{"model": "multi-label image tagger", "dataset": "pictures of board games with random positions, seen at a slant", "train_examples": 48750, "image_size": 64, "crop_scale_min": 1, "horizontal_flip": true, "cutout": 0.25, "arch": "shufflenet_v2", "norm": "batchnorm", "activation": "relu", "depths": [3, 4, 5, 3], "kernel_size": 3, "stem": "deep", "widths": [160, 240, 352, 528], "num_labels": 11, "init": "lecun_normal", "optimizer": "muon", "muon_scale": "match_rms_adamw", "lr": 0.0026, "momentum": 0.95, "nesterov": true, "orthogonalizer": "newton_schulz_5", "adamw_lr_other_params": 0.0015, "cautious_weight_decay": true, "sam_rho": 0.05, "steps": 6800, "batch_size": 256, "epochs": 35.7, "lr_schedule": "step", "warmup_steps": 1360, "weight_decay": 0.1, "adamw_weight_decay_other_params": 0.05}
Rows from block 12 of a small multi-label image tagger, named by matrix and row number. Rows with one number belong to one channel. Each number is 500 + 25 x the weight over its row's rms, rounded and kept within 0 to 999. All counts start at 0. Numbers have three digits each.
After each channel's rows are labels from the 100 images, of 14848, where the channel reaches its highest value: "top examples" is what is common among them; "lies over" is the class under the peak. Only what is clearly more common there than usual is listed. The data: pictures of board games with random positions, seen at a slant.
# p10: first pointwise conv (model.blocks.12.p1.0.weight, 264x352x1x1), inputs 51-101
# p20: second pointwise conv (model.blocks.12.p2.0.weight, 264x264x1x1, transposed), outputs 53-105

p10.73:504541484538480484487497526479512522504480487483521486486493474539534487459569490481532493510486467456527479451506507549558540524503483473490522482529512
p20.73:483505519497497530503513492490468515521432551479454470498537496537526483472513481463462501508443491468481491515474563520550467503442463483497505484477474494508
top examples: stones on a line grid; discs in an upright rack
lies over: board

p10.187:504477492524488481531487496534455539510502523528487469490526499482516532495512503532515502499504516461492513498457500486469508509503490417517483521459468
p20.187:489518537475524507487481522496478521481481511526516481486514480490515531458448505529492542460433486492496449451516459482508517556476512508501469490511538516455
top examples: stones on a line grid; nearly empty
lies over: board

p10.85:441492481497495502474516505543525476470542505508499482498507462540482556507461487555527498463470473496510500551478435451476499486477489494530498482527470
p20.85:508545538491457466491469478487485504486507490470459500493483529506488536475547488439518487479523459515443553434446474489478527478443505507515483528513502475495
top examples: digit grid; nearly full
lies over: board

p10.190:494511528500536493498510478506523490459540453479505494501506534485474498474491510530526490508507461539478507502468509527493483487525496550477470495470486
p20.190:506481479481512482500505486520493483530528536475505532495540508525472480499503519521519537510528498511514506503509515525489511458540499397495523521495467487489
top examples: nearly empty; draughts; discs in an upright rack
lies over: board

p10.20:499500524497467495512509488529538558496503531467494520541470498503524507552519509503488569521476487526543483494454471505492457556510502509521470471489488
p20.20:510524511505463515497481517487516497489508457563520502483497497531539510451471527468498460511479480477472496521501461501534418513556490464465483533519454493515
top examples: nearly full; second side has more; stones on a line grid
lies over: piece of the second side

p10.106:525484486507500475539494526555492497478555487510520524505527442513509496525446510481513494513519518470515509499465519502505488481512503503530497500497518
p20.106:534524496514466537489482487479521509477511540495516483491507458492498462471497514483499519493497488444509495465479472458483450514465505492530527452453482480506
top examples: first side has more; nearly full; digit grid
lies over: piece of the first side

p10.111:504515469499528500495475454480501480490494497518533477490519496477488481524502529513546482486488530467471499536461500508516455493511488471477484476506505
p20.111:504485509504536495522508546486491553494499524487522493489508531498444531509493455478498489487458517463508502542476537552477492475457519472525496501451447498534
top examples: noughts and crosses
lies over: board

p10.78:507457462504511468510491495514493485514511490529500493529490480418499488521481483521533609493462514483493514492468559526517467501484472509504510535545522
p20.78:523469555507518526491473537498480449513472520514503538500549482510452513527505516492504532488492475535495480529497507504498512482523499521510491492508483532553
top examples: draughts; second side has more; nearly full
lies over: board

p10.107:522488475497495534501479501521480490504515478503479532498521534526473470531501522510507521521477525432544511499547481487499506488508517553534489490530541
p20.107:476528516516526472499495511496526479447446478533524513516477434510495530529537509500491475510478509476487525508522546501438499539461512488512476520501522496525
top examples: digit grid; nearly full; first side has more
lies over: board

p10.112:474509506482527532492535509456476514501481474506482502455501524458513491510546500489486534464495496465477481509476523487498522474532515452522479494464506
p20.112:533521468519487523502525511512497493488535545526511532508487512488433491484486505490528502435500514493517497530527486509483503497459512492529456534500504504507
top examples: stones on a line grid
lies over: board

p10.156:470458463475511517487532509533510479521525521495501513483508503500498483482475534519497472485503543459468525481527495471498503481518516440490533485512507
p20.156:496530481478513531492514514451471522490482501498476551546479533492516486451497466497483481463515516513482495510475539481487514498486516493505499468516520485504
top examples: nearly empty; stones on a line grid
lies over: board

p10.178:476464518507510521497453553500479491486488496496461472401547520505480491454505538519501520516477497498515495496523508470542457496467478543500505500540522
p20.178:476504493517491534501503506497501504489467493529538509517521544493495527474527526550513529484502518516485483494519526508490534511499535457529479529491483492512
top examples: discs in an upright rack
lies over: board

p10.239:518519506512507485521489444555509508547504520521501504456520519537525527527546478510472522512498535504522501503480507491510487530552537515520503509517485
p20.239:502504515476528544483502480493488493477498476505506478507533514520550448566526518489462525550516486507512521500500496495507506483511501498504494516520488509512
top examples: nearly full
lies over: board

p10.56:501500480497501502505516484533499472504484491519476479519543499533485452507553529525474476469508523461525517504488491497497465502486509578494517510504493
p20.56:517505481491527492542476450476511467522464484557481478501546468472488550514514513471498525567500515473476516512523504421507447463473558492502487529508515531522
top examples: half full; draughts
lies over: board

p10.93:512501516532459445493476452508534484494490465538507495450525490469506478477540499494533485530476524512494491539497480441510530517506497517481559524487513
p20.93:474521501507516520505516482483474491522504444450496506476544501556519463465542532485491486504536487516520456523474501489477476485490519496481460497480513501515
top examples: nearly empty; stones on a line grid; discs on a green board
lies over: board

p10.138:527463489527497482489552487472507467455507510500473508513496476532497523516474462475490540465509477484524502513444490534511483488516496443487501482466502
p20.138:492464507515480481499498515509498519499461535468491529573496499477465542532499492513492509450510530472484457519475489515446446522535508527480511501505532438460
top examples: nearly empty; noughts and crosses
lies over: board

p10.181:496491532478525518483518494460510507490525563498557473477504463494522507477506505567520518522500517520529504519527483484529490506498491558488480482540491
p20.181:493501501503494524522509490486525491506514451506528503478554506487506505517518528499522552514499499523519499531511482489471529505515472526497521506555488493484
top examples: second side has more; nearly full; digit grid
lies over: board

p10.240:484549509503507487480533469473527491482467511504534514476507498502523463522494519499512515523462456453495475505473502500532471522536498544490520503486516
p20.240:524504494529499483513500517461471507491532439454489496458468477479524501485453502461480507487522544505497495478500543501460541474464534497514492514473502457511
top examples: discs on a green board
lies over: board

p10.257:525537507494518519480471501507476470498519469458518482512496489526498502452450507497520455520511513506497520534492516504462463533461493577466442511494517
p20.257:524495480540479483521502532525524502506490506525490522536486555494483552476477510517543488506542452551498521497470500486500461469517489548499484472462499500490
top examples: discs on a green board; digit grid
lies over: board

p10.237:539535457483494461468531517539518456507493505497480500459487491496500468475531511489510473506472527499455514511501492479469542488498516571534471529491454
p20.237:541523516481498521501517496498538495510520521510509513460526458530500467463481507477517496535489472517508481510491482508521525505466513507526522501516530452504
top examples: digit grid
lies over: board

p10.254:500465520497529520509530492474509489519469509513540522482511511510511531479530506488531508495496499511500478512509482468493486510499508594458507471453504
p20.254:516515501481535517484505512518510503469522500533528510475486445510506507499458510513517503509468493508466504497498543464519520463471547492497509508465523507498
top examples: digit grid; nearly full
lies over: board

p10.21:513498504462482512528494485506497464511501498484488498478470498481517490492553501486500494504500502537502518454485529491491486493569501522537471500500515
p20.21:535495531513523499509483494526512498501521519539511520500470516479497517465512502519488505494521555508516484552479496487494548495460489525507505496511443502523
top examples: nearly full
lies over: board

p10.132:439528510488512503500520483503499482485480486489465534514462420484498468492476521501467466508503515458530513508504492482476500524469485485469463505490473
p20.132:495515521480501541495463535489496505501496455585466495514482511494492520481557497454498522515499509503537465460537524511514526487545476528503507490506556467558
top examples: first side has more; discs in an upright rack
lies over: piece of the first side

p10.236:532498497471501520530510492480530505543491448479482473493504535563475450558550480483505531518457511516506504494460540517552467518517492503486519492523472
p20.236:458457498514509501505513475486485489483448494560541495466502505491466459500561498463457487502499476505530511509466472551514497492524509502507544526478535515497
top examples: second side has more; nearly full
lies over: piece of the second side

p10.128:498574512458495476531530482496517514520490518522544477491468515520479480509542500474460456518484484484539484498467529522504486493530485450484506495511448
p20.128:524503506530499495509517471506490475502515477509504484510502560486548487519500550489526522504464497479508455456521521494484531494477552488519465558509524509553
top examples: nearly empty; first side has more; stones on a line grid
lies over: board

p10.256:573434478535501563487481507479520466506518517450472481511514478517482541488542506477491509475532481504525493493470500489512486467472538512493526491536533
p20.256:511515497505479508502501500520466502514508531512489500496482487471461495481537519535477492474503496518563499539498519538516514495518495498466495539488497504521
top examples: discs in an upright rack
lies over: board

p10.124:490514476515476547492483498523510514543513473513512499524495501508505524534515488469526500500478538514518442503504500542499515504467553500555522492479498
p20.124:485493484468522501501509512494517491499514494510449486461513499503509469451507531516515544501532494516527489510464526502511467436516493503503525536440514454441
top examples: stones on a line grid; discs on a green board
lies over: piece of the first side

p10.220:494508481454498523509503495505469508465440505514541518459497534530495504516531510489502522472495450499469469494510471513507495473521518566480489507521522
p20.220:516497512439490503485491409483506390519468451517473521527521492488504513539492520498542503579488509489480528457509514462530495491531487486517464489458508531531
top examples: draughts; first side has more; nearly full
lies over: board

p10.98:463490520492478478529567511470506486475494486492478526506456523509478465489527500479526492520479511495516550476469495522503494482540520551480447528487503
p20.98:525491485483507502513495524537527489506498529508479579468494538508539527442496515493497492487485489492503533480484477459474494501523472498512488499466457525513
top examples: noughts and crosses; nearly empty
lies over: board

p10.207:488504492535484521507464448546494478486526510524458459469518460533502482507497477544488528467501522496502511477457529505505490507521504474515469532530503
p20.207:477556532488514479514493512488488481506526493484514474504519502510522503512472544534474448483456501498470453479437492533487473527583490504543512497529531502483
top examples: second side has more; nearly full
lies over: board

p10.101:535516522496507515531494494486499501491505484443531513535484475509481487511508495507498531502481497391475511484502491455500502493480529494526523491524474
p20.101:480460516528488509490519483489519508488528539516500512490464481545523507495516509503519486489544504510473501521504584533483466470523492469515562512509484498544
top examples: discs in an upright rack; first side has more; half full
lies over: board

p10.162:504463515486504516517514520563487498501490499483513446466529479494497496493469490474486488478525490457511466482493528476476531519521455507498492512480494
p20.162:525500511493514498453512484470462492501466528515491547467465495527527524476442478514496500519516521487508491508499479488496511487505473502514562490487481492484
top examples: nearly empty; discs on a green board
lies over: board